{"translate": 0.12, "encoder_depths": [5, 5, 5], "decoder_layers": 7, "decoder_fused_qkv": true, "residual_init": "none", "optimizer": "soap", "adamw_lr_other_params": 0.00078, "warmup_steps": 100}
Rows from block 2 of the image encoder of a small image captioner, named by matrix and row number. Each number is 50 + 15 x the weight over its row's rms, rounded and kept within 0 to 99. All counts start at 0.
Before each channel's rows are labels from the 100 images, of 14976, where the channel reaches its highest value: "top examples" is what is common among them. Only what is clearly more common there than usual is listed. The data: dead-leaves pictures: piles of overlapping shapes.
# c30: last pointwise conv (encoder.blocks.2.c3.0.weight, 128x128x1x1), inputs 32-63

top examples: grey
c30.63:35 41 40 61 40 53 54 64 50 61 27 70 49 27 62 49 50 40 51 79 49 40 11 68 50 34 44 58 28 60 48 44

top examples: warm
c30.52:42 56 66 79 55 49 31 64 68 44 69 44 71 60 68 46 41 50 40 47 46 53 76 62 49 58 60 70 56 54 51 31

top examples: grey; vivid
c30.21:51 78 49 62 64 58 35 30 39 41 55 50 59 43 51 63 51 39 48 60 47 55 45 75 39 19 44 46 54 57 63 64

top examples: grey; vivid
c30.4:42 48 99 66 12 52 44 28 51 30 62 47 43 47 49 54 48 43 45 74 40 23 38 67 39 61 55 44 37 84 47 44

top examples: vivid
c30.61:40 74 66 60 59 57 53 38 35 59 74 70 44 50 76 60 54 49 65 58 57 49 75 56 57 33 14 93 48 64 26 24

top examples: vivid
c30.44:25 53 35 59 26 33 62 40 37 29 43 49 52 40 51 29 45 36 19 68 57 64 79 62 69 73 52 65 37 15 39 40

top examples: mixed sizes; grey; gear
c30.66:44 37 64 49 21 72 40 61 42 58 31 31 37 32 47 50 44 67 46 11 50 62 62 53 61 46 72 38 40 47 32 43

top examples: grey
c30.30:34 46 46 82 35 41 42 52 53 78 56 53 44 70 40 83 55 46 47 32 16 52 19 40 55 48 34 73 41 45 24 41

top examples: grey
c30.103:47 59 49 50 56 44 60 55 27 41 55 76 38 54 21 42 40 30 48 35 34 52 58 05 51 75 52 38 69 40 17 44

top examples: gear; vivid
c30.51:62 52 51 61 58 39 48 79 12 37 55 40 43 51 66 50 56 77 54 55 67 89 28 71 52 65 47 17 56 44 36 36

top examples: mixed sizes; gear; ring
c30.124:50 68 40 35 30 68 61 32 54 47 23 49 40 17 52 39 47 69 19 15 34 42 47 50 61 48 49 44 29 44 57 27

top examples: shaded; vivid
c30.119:21 27 80 17 45 40 60 37 33 63 48 43 51 53 52 42 39 62 47 23 35 80 51 41 62 59 88 56 38 80 50 55

top examples: shaded; grey
c30.79:50 84 41 38 53 58 48 60 46 32 45 45 28 18 51 58 37 92 62 57 29 52 49 66 79 47 58 46 49 41 49 78

top examples: grey
c30.45:24 70 49 56 58 45 29 62 52 70 52 66 32 44 42 26 61 42 26 40 71 46 41 36 64 59 24 57 42 44 30 36